Rows from block 5 of the fusion encoder, named by matrix and row number. Rows with one number belong to one neuron. Each number is 128 + 24 x the weight over its row's rms, rounded and kept within 0 to 255. All counts start at 0. Numbers have three digits each.
# fc1: MLP up (fusion_encoder.blocks.5.mlp.fc1.weight, 768x256), inputs 0-85
# fc2: MLP down (fusion_encoder.blocks.5.mlp.fc2.weight, 256x768, transposed), outputs 0-85
fc1.689:121127137146114110142102086117155150120127149127094159104071115154158110133169131164112187112147149090175145151128148145149108103143141116114100101160123144138055124102109162130096092104139121123121127145189165103130130131135118100121119156116102156188141141
fc2.689:116122133128118119142166144124147156147166149115142137153102128126125135126139111132128159151079144120120113128134147115139148168140118099151097138105152143096144123113133110143127152131144117086126158166127126111145148174142140084094169126172140091130129137
fc1.690:132191166164113132162136107100123141126174144155102073114115097159118109159119142095194197108098071105100133169135138133087146134126144136143127182120133147134144149114193129153104097143110107129149119131143144109163121154161156109115090135111129136206095145
fc2.690:121094139120148151105140177074148140139134117128138137125109158144136088134167105141093149102141191154134117130146119126126103152149128098136157127088131109165134161141150142151121115113154089152108111156117098119127122139162101135117206153150117114111165140
fc1.691:120134098136125108118136125182123115139119115130139143129173144103130145135126152134124139165123109108125118098146143161161141143147102156122129102149132110110109132107096095139133119105124159112100117152120138128125115105068127108171098058169144094114145087
fc2.691:157167150116128122149104142175114166161127119089145134120137146128132104129130100143103103097095148167138110130124144145146119124138098139158180099119132122151130165124116075088133143109159110131105109154140128075116129112139179100122135132141116159156139141
fc1.692:172128089126107083092140130140101154136139135093118149104167111122160101163118142125121124105091090120125123076109176103161156137136163124139125145100175109122130153095181115159135091107099151128118097132141147089088128123093093070154177111072103164115138112
fc2.692:129177106133095102136132107088118122159136138137113142145131160131146156130082166132107096086103134127113133115138145129122137145138152180083143160129135090150132142118125108138129091113106115125142168167140081128135070141148111151141111130112078153122114116
fc1.693:131137122141082101153118141112122112089152161111116152108126128115087105124093123111120071132143112138166131090108123172172169115179123166104150162123131164123147101134147144102105161119101110126146171128169121143157137127178129077118150139110111151146154149
fc2.693:160143121114106151178076139127145140142153098090104144164116162112122173149078186187139162121152140129123149161118137142139169130103144104148096134155132133127170118132135182148126102105135159094144142127110205151090138139127131152125126113136146166151139111
fc1.694:093101088130127125144145098079136115125141090078150164150105130118111096112190132166128132143101142155156149185107131115123145148160095112107143117118113089109119092136109110124139131112160141140109108103127127151118112136145133151185141137135134157104129112
fc2.694:143099141121119139089114123123115061113137122120120109134150144102139130141123140105118112121105146094124086131146104108151112123124205120130112092148147130110098145149155134114125114155071117169153146113099082161133122103138123115089104138148137105111118125
fc1.695:136134119119129138155166081120090106120103109146137117108154079135161143137098124106102148099135104137141121141132159122127128161177102156143106114151130135158149109115148111132119178129130139108165094115170103095126144070115156106141126088119095155120126156
fc2.695:154121077128142134136139118131110135118086159171114104117115108134106121104142132159131137117139146126140146143155118108109127099093150142128172111129173126145114116108072076099095147176104118063114193179141143054118120131127112123097111110151112144121108149
fc1.696:107183155174129132109128141137154109155148142102119107173083141100086162121137106121079094142138143108128111103144128200141088154106142138167104122133124112132131102133102114125144112122124173134164158133113132129114093145128122095167126115095112109129109082
fc2.696:117191103108130093128133129104123146074123150194141131108133114133138168115185126140184128111110131170158128147080141091136137110121109149106138175129125136128131147152137105113153123151147147152090148107118134136096173122117145077100137141175103134126150199
fc1.697:138115105087122087146112129115152131114094147145116128159113157139111104156113100148091151129110142127131111130150182118095162126115116108119116127102120085130154125132096122096150107119135129109130139123125162160119124182120130138100088164138147132129162118
fc2.697:156099140110155130144139126140132115108134102147155122099092148128099111139114092126091032136106133151149177093145103147201120126133176146136083097171100133111105141120066125114141065150138107188087159161096118124128122157115119148125135111105104125102081142
fc1.698:123126100169126106144083086083142136092111170115164142123109107155125074132162109135126104096142093139153148124157138125099095116141160135131088109119103135141122128147099147152162120099147149141123158132146185111105158149112160118146110125136113126160153148
fc2.698:112154165122130158124130144158149113129150108132158111156120126097108158148126121146100104161108139107101116143098145172207123123112158123161137079093129107126130093130123101120139103156097161123118139148100138134096142143123099087071134103108147133129120138
fc1.699:126130116080116143140159121086119086155136127121146185130147131135145114110114157144128089112120081142126139142092167124126114153187121114127075119163092121117187145145139136162133116114130140142100113144170099159176147130187152153138149140110082158116127164
fc2.699:112123101182170132113100113139141133078096149113115114132125100143140098137142109107188159131148100140107122123124154167117102153128134139071145125123163126136126156110112093124116158141184134160067175118108123137144134115147095122135134136129113129171110089
fc1.700:182097159122144112106103175130141120134153127109123127132154124165072115130112117137093102157112152146105147121137148125142132136120179132095134120097112146141105158116106148140161120134155100121140063138169139100092148113116127099090147167137114142142167106
fc2.700:115152130125118145157149095111151103137090120117100133148124154128161124075110130119145124102065174126131104121157163127119155132142105144160154100117158161070155185152144125159149138089105142127133156181173119138125116165161087119123098135095149128126095123
fc1.701:167125131098086117081087117128115108157093115114082111180142150144168151125127160142111053135143124150128125119109127067119112116076100134121162116161132129124109173131139121129145128131158104115125175109133137135139167146116161097141126096118121139157144114
fc2.701:108067096065145105131137139095117105159167095142110163168135133104152147153159119117120089111109164163112141094125187120135155116153126132107104097116105098133118111117133159140120111094106124132107167101129111176122084125138094151119111148108144147155127095
fc1.702:127135132130122182164117139095103074132149168137133122097174121134172102138126148079110073118134094132141153154100152142160131104154121100131083139140109140140167144143150116148117121113126098121139117117126110109145164091163117127149140126092104179117137173
fc2.702:157116116129160136133152077198110110127130097174113119096102096121106127114124145173169145126157164128165131129093108141134083096148171134135129090119152152157155125158121133095140146162159176143116098079134147111121098115099101144176122102157110126142117117
fc1.703:095148181155128131111129102119076131137117159145134137114140139105133125080148139122138052155126165129136126118145093159140067159127083107136124146155140106141123137100103141132084089114126137125138161146096119126159123132123123104170106098117152167128130123
fc2.703:141134139121133138138181132118119157124136153122140163132131125137123177159125162079178166098098113131131159106124142129132126122099108172088121151119158136120099117100121133129134152184108113134142129110106088129113118084146161114104132149152095075095169150
fc1.704:137117120148136142136131133079098093104105146126113138127161139152097115115132107134139103125094134108162121144121141130135164123149100091193154132143137139168139134149146139157112117136099094109129165155157149114132069143154185095149128090195121102090139121
fc2.704:142152121121133094095140125167160173126163112146166116127117073112114146166123135101120090093125144119120090102103087099110106154087121116103134099138153136126169128102130157099121163133117161124146137108159137147063187146116098154113176125103143153204129142
fc1.705:116118178157109123145121154147143133134149127144081100151135125132131134138136116117123176128100082139148173106147124138137123134090109118107119153100104180159101122130127138143122131133102134147128096166122127110132117110093118122138162098199131116120112135
fc2.705:100146141148135124149138128154124126123157164121148147134148154181185110131120172119142108108134173175096085160172148137102082124118148104138131115122163131154161097116193124130101121130138117149123117137147113143154159130138141139165161156126124118157088119
fc1.706:118121103137144099124128123172109119111125143136064142166157114090125147101125118124104144126128132083156169164095155154157135073152132156129125120127152133134114137155171151113133179132138129148107103147101122095150094149076114132139143109149133110089135142
fc2.706:101141124126096151136135149120141119155120149148099138138116122149169128125101110147123156160118118133139134090112145090127141129159125166131115122104133128082148167149094111129111067115109131123106087115088115131098181113134098135121152134113163151097135113
fc1.707:114132144135138147121136129083106099144134153114121121094147112104107127139121120110096147115170167171146119104123144096109111120134100151131150145121109125111191101152135151165155113126125090128093112108138107168139120077146116124123161139152130156121152064
fc2.707:174121132133130108149091084175142131100117096168129138173086145150134105116162133118115103150087086109101157141135112138099153133103145116138123155114166135123129165118123137111138145140137115138179171167184138131121142142084141095123125137102102151146103173
fc1.708:128146160129103103131105104113125109158099129107107132142127106117189156155124136135094153105116139159164096114144121085148091102158129132140144130130158148121068157101151111139115101128132108128109146076126170066164165093107096099133096077155142148156172124
fc2.708:137128147130130107158129138139139170138117124121073118161067143139145146136172133142114174151137104150115154141158106126110124128136135126075129137112109061115105123146150178114133088142124161101151107159156091128115115148114167174117152174115140104108136143
fc1.709:084149107167163156092092095139113163112093147139112133137091145101124155118176143167130111130146111102147134162120139135143157145084137113102106130141125105115160123141110127154137141104168116141121112109112106116104148147122126167118151127135113114168149160
fc2.709:134073079135115139137162119117102119150172103084121107171142084175115147115123137128118123133135142115086098093117107160117138129112120103137148104088089065107076131133121143128168169139145130136108132118145082116098110159143147128115169120081106140086145106
fc1.710:152112194122084166163128142141104113109158137147141195163099149153124140092134145144095109145129134106103141138126161164146117142107136143085142142138169159140117179147169105104132120141133131121060109127095132131128141120112133131122121082124106120132114144
fc2.710:098086112111143140103143074120112116188124117146080124156142094146139128155140113118159142078124138128132135133116134079133140118149131123160137149139132101090127143150119162097158130112142064144149104143140095151151130137150138158117143127127142155133124083
fc1.711:122105081153166185113145140116110094143198121168100118080113165153099162171134096126115131134151133094131094143150102155127120132156147119144115136137184098102139141138107140130114169147135100151067125108183125132071129107154085156127116096098198118145122113
fc2.711:160134106148129126100117129111119135111102143103101132087128099125158118138148132146115136109179146116178123129160087120135123122153082132129114103114161153132115120124125116132107223098117134116123092125150090084114150107167163134105110140200142127111154146
fc1.712:168136135076070107178152124090153161114109147188124131144117117141150127087123119152138171122136139146163140143107117133095127141117099142134132162106138086146116131176105116105149115145114158108100135124140096175146118121107073124088079120120102159133145096
fc2.712:109148087178083118114134137144121171142146119121123151096124094090080139098119101098103108141090122110109138128134163109133112126146154076118118116134141155143133124132105154114160155151108123112149139094091152139100108094091175088138119153120125101129105128
fc1.713:091142176141119104140146121152130106138138170141125132171123109152110102116161107120109161088079145135111173110123101103133149120115100116122157163151129142100124119157158106142143109134091159124101147157070133105137100165148114104164120127141126153170130131
fc2.713:154073089119114119156172151095169123125133095142132120163141105149090082155152120087132095099140106111124089145161176118098109097123170099167143134156094102089137109118137115141151115137137133107159116163119141154124147090105175143113098141131126098092182124
fc1.714:114170133097105167132156127121147114138128136115160130111172142155121101154153115106125111126121094150097127112142150125127140096150123120091142132129137076147140148109118127140125103135186084147133115131145130100122141136140074122112095144111094161120131133
fc2.714:151052121151149115165130112135130113119121165139125122151166117115128130129111158079155116132098124105138154136114137113098109114106117135098136147123138144110108127153079128147125123151123127160128087153108102150142114147087109119165136101158128114143112111
fc1.715:145126173137098142135155123103143130130138116118113110141130127128142150154122127147111114122124102115111103156152165097108167150159151139121194151098171141170104159126127119145106121160115095164119114091193104152114177161133141136132171136118121134111120120
fc2.715:112064162144139135086142151191111091119113127121151099092149105139129121117088153156096132145089123099113137067128149173160109118165128116079104168145117138117136166144123140107137155103136141127143142128122128146144084111181160112144140122156123120168152133
fc1.716:133109148119147090137141136132166106120151183151126151173137122137123124077092057129083148106152149160117157122148134059128144108090160147143098133111108118079117173127114154136178131109126136123181133152112121124099120144153121154145115121123120150111140135
fc2.716:130109126147095123134064147100116157130111114153143130164104177119146150196164149127141129166135164102126093109139090123155126159145109121161148165122106148124130102111111110126099154104142103138097153114152113127105110083175074124152121156129128153124142076
fc1.717:101163120112106122089143149133139142135120143135161150165133116120164133148145112137130106097127097143125082138148097134131137150161137168133156079144146122140110094160115144089132156151136134106150182139091109120161140132131151135165089155140127089123104120
fc2.717:092134115152152098144133084126137135131171102150147114098138157139124153096111078115098130158150141134152111118132128140135122134167150178128136130088118135131098183101149143127140152126164142162114101104088149140153151141125092098103156134126160125054155087
fc1.718:109149132140111079146133118146131119138150141121131140128074085108153111129132112129088109093145113166163124155144113064145153105136169136117107122105135143108122121134153159096183124098174169136159128147120137160131120131180139155127167175108105163124137136
fc2.718:095127109099126087170111134112151100147159115161116123124126112140124130186125137108147109127157146156131155095187104117146141138141124137135152134105094109092089145086103192107098114125091130112137167132144146135131131135165115106145136133113110170135160114
fc1.719:167141070092149097137130113164148109105173111155121111117154153137131163141121124102106131147173167115107100117114137126108105111086156167124144108126138161095188133131097146115118139139148179117151117102129162093127127109143106129086134105121149096145120095
fc2.719:145155124142099131144147134106112152171145143069168139119133129126125106126104097122104140140080134106175145120108146123134156135152144146105147120146109133102110106100131151150159166116120115088114109146150089115123135108111132128126137088132114130138059145
fc1.720:139132127159175146108071131129124125108149135150114137105095100166111118112130160124147142134139150102144095140158119163142123106110124165128127171100126153120134094130151143110094122057145121111169131144160114126134145120152128122129127135103095132103116139
fc2.720:117167145109115142129167108119156106104137086152123116124095148117130138123123097103125097102133106119156100154139137047106147139118149066141174102128127121166130147100138128148165128141159137113114153158106150119109154166131130131108128156162130072156123116
fc1.721:135150129143146147082121160148112118136136115133138077128109099129141149164170109106163143114111146139130112115186143137124089154095153122158136115128102128135128098122127103143160151153121151176170151136101131108091123130141156141124161143120149110118161076
fc2.721:130146158191145123115144118139150163136126113130116095100133118117095135114127108140129161099137100174108141094154126114125150131133145151109164170131111121142159098116123127157166147112116108110125140102122101106112115085115110104122086100127125163126126092
fc1.722:132115112133111140118100125088077151175106107105131118135178143120151114117148137095087163122174162140151155144150144119129153153159106141106130106144102105110132087120123133138149136087137098128103155169177107097129148138147105137110151125138114134130149137
fc2.722:115138123119125109135090051151148104137161145156145150113113129113144186128112099149161093129120092116148146131112110118125103123101094111113135147122139123159099150141125118148120107127072133181153113102112111114130114122144147127120139140122162116116147112
fc1.723:129140140109106162142158139099123105151140135112165159144116140141140165117124095134129113114145153171152142084167094133149085120146114121175116094130139135143146145098107122154090082102133119147133169162204135120124164140174170130094161120083085146129107083
fc2.723:139108119134094122128117112141161134130119096162095128098139136127092149117110133203099083100171117112141083119125148105131181109129131125141181124106073138126134166168136124064166140125109159122110121130099132191086133117149119124110110129108130151108140176
fc1.724:135137109136108108141178134095150091127146103155117134118101144160095108126142148117129124114155143124168133115142160159140123126093129152187123100111130154153127106095137149117149102113127096156133159108118118146167136153158128139112096117125125095155109144
fc2.724:104141114155130088092141154122075141157089134125151141102118110105111135185131111102167117146145144101134114150093159096105088113122151101108154157126104160113094140143104133115152161132096117102132110105153160142093122114114157144153136139108160137139127151
fc1.725:148117094162110120130082130103134123156114150148083129122121155112115105160169120132151076124135129141099140145103133132126135133055078128102126175157122134114095113142084144142126137163176151150087106123137110115182116160148147165152124136136104131093147155
fc2.725:135153162157157154147147129173104149073122139133138106126086132123093175117150111149143147153156115139117106147131118147106179137106109113076131132149115138103080092133081126112123078106176119143107151114137162108135112156094159137080073206129148123145138162
fc1.726:144144146171094174090107117130106148153105118105109129133138132131165175169089137110104120158110123158148103114152126119139122128148143131145155125092118158114111157103107076137091104112106127137141130108119124075128177102151141119157105089120110131131126103
fc2.726:113121102114093132084123160150104167199109114099152123132052144111098118174124112164095178118126128111128134151146125109126131138131103150166131126120107125081132117120127111157165106171096103119157167139128093135130161165105066177119130175108141153129146098
fc1.727:143133152110109109152133119129102135160160133125144187146176124153141160123166130160150131194142149111049142158130136090106151132106137109144163118116100099120145138113101132120121184152151108096138113139104107112118146138078166151116118127111121142097140149
fc2.727:156110147150106137121141105115110156078099150141147130099100127115121118138117117094157096106144128146129103135154108165106082102147074118107110197158131146165109102160151101110133154146152171136133149102118131140125114113107156137180144147119117110094164116
fc1.728:125115108111105084122137088130118095151137162089133177133119117159137114105103161126164145147095104122144153174110121138152136114169175108116126130126112126132123155127090081137139141082160139106090104111152138136119122150143071133120106150117142153171134153
fc2.728:095100154136166104136115142167113146151121110134153098132141120134149155169158121137108151063118110146130084116137164040074118152129148098159152180112158141135110113115107119153173119152105125134112144168131173132124138120092114175172141127142101131121145096
fc1.729:132136123107141156119169136118141107133117106106158126107100101131090114120145157085111103124164134137125116120126135101104139136120111120108110149115111093137140130103148142115146059116160092139127082157127137093108158115158163136131135163104136105127150133
fc2.729:125157124151132112130107099123136114138118159120099130127112137143170145139128129145141110127134183148139167075128161132152105106122144095136140090164153140136114117118109140183125158113106085106096115127101097171152094142158111091161133088131106141139118155
fc1.730:107135184159113105123119119136160119112138151129126120170059142109103145075075157153104143162111144130149150117101116133151125114112148142106120136122100198122096137139122155148131113153108133137157147128088151162134107127132135115164126105157124137132122134
fc2.730:087149141111129101121096126125146152126150123137143145096143130121150141138131101151137157136107160119123132141123113129109138145154086147122108093131095080144150104129104108153110109102126134155136132084148163131098154102110131124137115082118154105117085122
fc1.731:112114141141114095129110102139135135128113107151101102132142103122139158129127085164086127119136102174156153125132141084160146139121173112122129117121161126064073138119157134134172124129134154154155129107089159082132117115109117159127150111127148154107153130
fc2.731:152111133111154079132109147088108135164127116144097138176121131123131121095108099154113130144109115127145091132179114171123144102152126153145119151078086122101118097108115114123110119139109167125134134137159120133145088136127100146132143154093123130112149133
fc1.732:125120128122106097141094104148134170123105146145112151139129102144156163127123129145133130089161139112160124081128108111107110143128145125121096137104165130095153107108100136117128133106145119124135091091121158121098145174104094108101161185097129128188130124
fc2.732:143142124140134164141094079114148136094140142150117103121159132147114124116092100134117142142116124120140086130142174154146116138133150103142129177120086123103092162139132122121174102146104125110148085142098113199170101137135152170122155139132114139075116116
fc1.733:108117155164122112073134141146121143169148120135103089161125102106086127142146145136131108135111141142112073127128109124101166135143145118095151108166123144108123096187134127126102139116133129170117114156089154126107109125070120123122141150130140103117143133
fc2.733:139119135117126146087152130116132099164120164141135099156136137097125153162132127134132150122143106138133148104158152138154169091141130129132116178115133149098104187070126140073126132127099126114128149163103130165109123145170101146148126135089169077112139142
fc1.734:125150164104110122153148135168092080128123167120099131150157132145113118152128118082122130128108143118105145133146103157113121137128119113107093154122109140171117146153097120100148090118144087163135094156090161127128144123117095148123141146131123097126157118
fc2.734:141106125128097134142166095116188114124100161136123161128165160154116113135137122133171099145113152165072129105148138132106135104104122087147112126140183138120132095118154100161060139158146134134101103139115122114133153128160117108152113120171107128126128141
fc1.735:081150143147104096178138126128161148129122100146091111106135114103131165138146135143161143156131133135125127126134129126095107156082159102120123114108168152105135106100192151168127128094138086160144147106151141118128158166083135129121141119134090125158118151
fc2.735:117138160096143117138105129119124121174135117134112095074140113107171162126097133127148153114161138174125109128100159105135104127125138146127118097130174139127140099161128123104144146125093176113135165123219102115141087167190152118153141117145186122114126126
fc1.736:150130150122098101117102127143105158109124129078137112114142091128140124153146145117186137128132098162126150116140100107146123157143140128140138123092106137108145130128134134153160154140147162132158135111095118157105138102107189164142181094121121144109112149
fc2.736:134130105091127128132139064099150128137131106141117127093100144137161118095157146170105079073137166124153132130180128161106098127117153146128134154133068151113094087135101146099137124081152117114117098094161124106143138101114130138106160132138083128114128121
fc1.737:127131140126120102161108130106138137128080115114132103130123117146115139097117128125121148158111127135097138119129092162136093129143149145124104097126065167108095118115118119113120118143128113158111146149119136180106099119101102115125127132129124156088144177
fc2.737:125126057163158125164170109178127152131135141100155139142123152109129077136115155147118145140156120132145118126133137119144162159146121138114125114147104149131118097139177082123102141115100125125170107177108126114139146117105161151133156147141156119108112129
fc1.738:149160125156174138124105144146103144133123150137097169113144121116114105101134121144162047154156155130094153113114147142152100092086100101083169137124121137150138126165070107137104129172135154160105123130140146089157092180139176146099114138134113130115145179
fc2.738:142165165159096133163123132119112166114128147145125145129100130132090145085116119164162112160100102142131130169110142113137117089127091101117144117152178134128086107111100163129166091122097125138130142134140137098139099174135124163134112086120123137147138176
fc1.739:128116161104122120130093140124118125157095105131095117127139149151124154109117125156125117103123136107158093128120101110120091127163105080153168121149090141129122170134098125155106108131101105144123135130138133146150093142164137119148107149152129117104100147
fc2.739:134146148160145121101125106138119141079151094129147105120131068115136131103141109110136160130079129146134099120110104129108118169141136175119108132094195118119138128125165105104174169116162140122137172157126123107109144130096099139120148102095125129127136113
fc1.740:099148136137145133108169163164174132154089103142127128141124121134134163144178088107178143122107118169160139104185121148069108160134105146142157153160069124116114126131118132122137151148122126122153146161101122139122115123078138109109096119149128092123149072
fc2.740:142153161164123160139150129169133158137151154100141102133128156083166080149104127135102123120133102102100109116143123143105146105094135121098167103091188137150111123171135081163147171172152146088153119082148144115119157089154172109142129102116157140151105102
fc1.741:125099121133158152137138188141137172123130084145152133104119142115134156122082122133110131132148158137162108125151141139126115096129130119129143123163159147110125132122138139156149122082101139113108108185137142117150115092153095125109149168129153101131154133
fc2.741:126125151152097122135107096114133111107122123096160139136133165139125127139103154092144113124131099149100123102148132132151204125082119106066130144146136093140172106097126117167131142157113147152140126089132127122115129130121153140158131114156088155180101166
fc1.742:148166123152140128168098134090149135104097108094127141106110150115146123120137112150133115138143135099157121101116132156111132142160119139177105148128115144133119166092079105131123082109094132117138169146198126151124175110148127089120117117090130106120130104
fc2.742:120142154093122104133152128119137108086168138150176112152086099124106154089116096164108102115127154107105120157104109127181173113152136129158170126114126119103145123126120180100135088157138122133088180152105158116129140142164115118072131117141125153141122096
fc1.743:126141141063138161138159195132150125140152114136134151171090136130136108115123135105116114133112142169108171118091124108129130132134095129135143123099128117144135139127101160139118143104145103107105142138165108115125155140173161130107158147133095089109109121
fc2.743:151144089145119131150114140128137132138137147094120125140132078135115153121109156176107077139154149112143092129103146144131188138163123134138109134127112127134129108155133183076170085132130133144131101113143177169111119147157137129106097098076128151115148152
fc1.744:150106133187161164132095112094138129144132098110144125101158128133144114135131126122109170151139084142136135135121151107110150115088149157054145131091144126137119136144140112143152076092127082119132071082098164129116128122112068113123085083153105093128156113
fc2.744:127109133143097075108151112117087130110131117132129173097086129114105081090133127156114114128146127079109153115130121080128133112135112110138138145167149114133112120134161106094089140162137130129118115087152128070137113095163131138102143128115171118102139148
fc1.745:124149130140092169112091129123100135160149130091092168155110109129134150132102136146121134130132127114151092122135113156148099144111121152130127128116197129138165148108101108152078147109096117126130112111098118107127142127128116128155139142110101108121123095
fc2.745:110129113158101120123144105130076137144121101097133132149114106137105127159165106154098162141135159132169138101161125117177118130134104149161141095099067136065123118133092158126155079101111131133101170152087085105171116160148102139109155150129138149134165095
fc1.746:124115138098108149146141132119133088125149139125134137128122137168109134091102105151135158165102150164168108105101138147122116097141152123142145135091200170109155155117148143145129123131144101171074110089139157123137146180153075145115132121133068048144121165
fc2.746:123151173136137118081127116111102092128100134137098118135141145100162120125132081139137148096125110108157139128127088134116157128155110160158139170117157126120131142174151127095151167101144103123140113141115066090115159116131115126093112125100172135108101136
fc1.747:160093134065130139111100106106124098123114114124120154141142139088152129181173126149115130127188158118135152122144175090140104101071136150122121111111127080140189176135103118120132103141146115084169102106149127133129114131116128113144146122106122129137107149
fc2.747:109122117164118096165100159110157136135109116148087160162086136156124106113111125126100143142107100143095112122131123166145152123167147133171128118170118110134146133137144146139114154112148096119130184105147100170085133097148150128150125145130123125139127089
fc1.748:117095137117143127119127150121107146149133097173153160103153181146117129100097153113157111117141167113130108135098094127140104176158128110164162154127129095143142115142091128142125118139125122152156097150105157176126130118146118068129145160135142118148111129
fc2.748:142150115177108148135096092163111137121122146090123111123106095094137104135148111154109162096112133158129089149105125099100167129138118112119128148118120126157110119171188155134142135146147137141089171114148144136114092111102096193087148136121147135098140154
fc1.749:178114147158123137138120129122117160139081124124089078108136107132141098112110138160124100095131096093132082116156108114119094109119115139125121180092105102155105125135132111127147117165141153123119090105082119152112138108114152097113117142153094128085110140
fc2.749:098139098140137141122109121163134099088159139106143133128131156135135139147136134143165094114115104161137118111121152119125149087184126085147123145116193153123174099117139114123097095106139112157111159118160179149118122125138111131153108141098106112177122105
fc1.750:117131151152070094088166142128127119154167114077097131155104092110104110144147156142079122097138132106129103156113110128140155151133150108101133151142140142130128132146202092125096115117097161093105127135097109098145148149135069133116136111103115116132150138
fc2.750:187143092083120150153117171133163096145138154148109119131133131131136155140114095111132150142134103139136136126115162149098119112079073158150109126132099111110108093111117108094152116174129137129111119199075120194107090153136101110149133162140132116057157119
fc1.751:084191102123156111129155125134100195123098118115163122129147099105170153123135138133084110133125104129124103133187091118124106109152168138130147124095145109133126107143143120110157156148153160123152150114139143163139117128106116098104118145082087184130158118
fc2.751:130158148133122125128130146146178069113146139101145143146139114201112084143126127129117162097138106125119129089092148121166103156125146131144147104115106149103133116148091113145101150170166184140132132136137121142153132108104163125138116149166172136131114101
fc1.752:176137106180143167142104141090106135158140106134150134151153129148128119142135133102105077149128109142129125134146141146142106142093115122085082142128087155085133126157150125160133143081150118149107124133122102128151142159144168137110130115107115149116119179
fc2.752:076125137121117159099084099145071127166118139101081110084128134133125132108155107088162138082138164083103112153105108119112095123113103163131103120123121095163125144147125169108106104141149135120117110148125168125130099114160128136166134093102162129115124126
fc1.753:148150096158103185104147114096115158130124155138115124091115134152123136126118151110125096134139124120163105116159154101157147128151107134099139133138138147139179161147135096118144113144131121120156162097146100149116130102177139126154128131117115140110127107
fc2.753:132115120160168105136103139211102151105125132116161138141181128121141112163131131128097146114115161138144065142130138143134125136113129172128108129127136087104115146128122128109113135100103134113118116147130172134113088146110118125113108105118131128114120188
fc1.754:139149165133169178146115160096146114108160128154101116136129139160108133173127096096136127153136116126093121163110146143138131100109147165126099109137148144068150109133143155138142122112134071137102093095132121111128138098107137173119154121101124137151156098
fc2.754:117127144132145152035135112123119146129149167067106172103130128117149098106148076135127128119167125128139123130133116108135128112125102144106118117170128130128105132144159132112145143134120135111141110131118130122094118135116179171087161152152162098119143128
fc1.755:124121100138142088132108130132156118116185097093128125152122126146094122145162121139123152066102138117149130136106115156117166128149114182140121099087125123152135116146120136104130110081148173103139084084121168097126158091141102113095118168142149148121090146
fc2.755:098106148100122108109121117110126109154085149134132121148103144102124123130122116171140145120177134086103133134104160129122126154122162165156126117089122155153180139148154156173139138096066105158117133114154143114163112175138181143134102138105120085120142123
fc1.756:142132137112158109131121125167156144125106132143084138166106143160116105084147132123151118146113084164116121121136136132078107164145109110142137149114174158088112116095146148104144102114131137163174136085126159132168138168100146107124093109124116137144071146
fc2.756:128176153155145079102129137163129142143133128123151109155123157113085200122114115131136143139172114158098078077137100119133160104151134157078091138185128089132142143149135116145146124130113099142126087157130136129139111113111181143116161096108100142120148141
fc1.757:112115147155175101115136142124110134150101150096093161125108108168118140114079105153137104109115142122117127116112131171155100138165094128134111114143161076169101147093151195141133080139101118136157112118180098144136142128161107127091115124089138132157144121
fc2.757:106176164134130117162114180144144108094079155175101116148123164125095139096144140120106143176149108124123117147148109119105138058123090098154107165120121144096151105114121107123161146149125148180105116144111180178160120162079139094122124138158126097135144173
fc1.758:147190144101159094072130118123133084144174158141154119097150169125111114126133144126146114111184158095109112127112122134149135110150145126144129134108112090132138140164114133138120114162127114171134143120131092150116131122190154112137097148167131137121162136
fc2.758:137099140177097139151119146115117110105136162107117104154098105110112151109145101108133128117127117121082131081108146127123123131108126095112108101114131134143132126103115116168112132135113173087124108153130175149147117162136132139158115126082100173145077137
fc1.759:129135161145152126158071132129128157169163116140159165192138141121117117103120146144120142122141126105124156165135104111128104145118139134095088158129130120133135132121055138153124144147129151130094076100144131059153143129108163156103113113109117147175090082
fc2.759:116136125112111166133129138165128146151143108123140098141142134150113133126147108132142100132141130090131112103092128164125145116100147088093148106148167115110141155131124126114096108099150157157173148086144158111150176141159099124118117097167138122123124138
fc1.760:132134114186156110096116095105079159152094131167139114090152112103127126120152111109120143108134167093146113106149127105146120136083109093116143147134140124171131158096121103145106135134149172122128116112151107118119172105098133087107098164137109092164166148
fc2.760:116185114100103147165114146154193124120079163115133140094115158107123168105091161141136123116165136110117164146089155141151144133158101141129097126132076117089137109162130128125133064127120108168119131127138148123163101106145144118088165085084155207140145126
fc1.761:134163116162154145113127101117082112117170126130132128095172130148129100183172121098183138141125121178124136149171110135112119147083068151128149123123110125120122130111176152112154129104118121176142113189109158127146146114140156124104086136160071115132137070
fc2.761:131125181088105149118159121121148144107086155125104119187155141079133124088118136140111141115150162142130108097099093110084149122147115086127124132103164103136125138089132135135084126162123095124140109124114131106124136156128077137154108106143166104114099125
fc1.762:170132135151137113121102163115128113110134130133137122139149155142171135157081131103151118153084150144136087089192087115109138165085169135146132149153090103084078136109166113156134137099095133123161168159095142110116085144087124164160116091147092129128141072
fc2.762:130096142106124113162127120153126143137110120083106140101121090147099111146139106168132148146131120130124170149077143056163138112145082131115187109140167128138143124103109150117141141141152125121158124144139112115133143094112088079128132122120136128136135099
fc1.763:131120126126164103144119138095137152101122103108166123123153126096079094097162124100134101146094128105134111150131103114122143101147158173129149142128124183131147129135137131106114142151144151120156126109149174134153151186096112095139076125139156102104130188
fc2.763:156100116155112115106151162130143121101131110141148136133125132103173149142125150153082154125095121119122139158095113144084180132160120108126076141153117124126121086146143089131146108104115103146133079153092099153103106129134140159139101131123149160126091102
fc1.764:103149127138162186109137119162146174123105100142147105109114133134097169133124104070194122112098092152112143110169107133165100095115120126088147121161170110171160089110090149147170117127138171164161158158156120099111114140158132130105133107169117098129131109
fc2.764:125115143145124114113097141131119148125145160105125135105130113140143129148105151122166095131110142156129098128137150113124096099094123106150124130185074132106099147184113145129108104167076139110119147126068154133134076178160121127129144124099126125123137137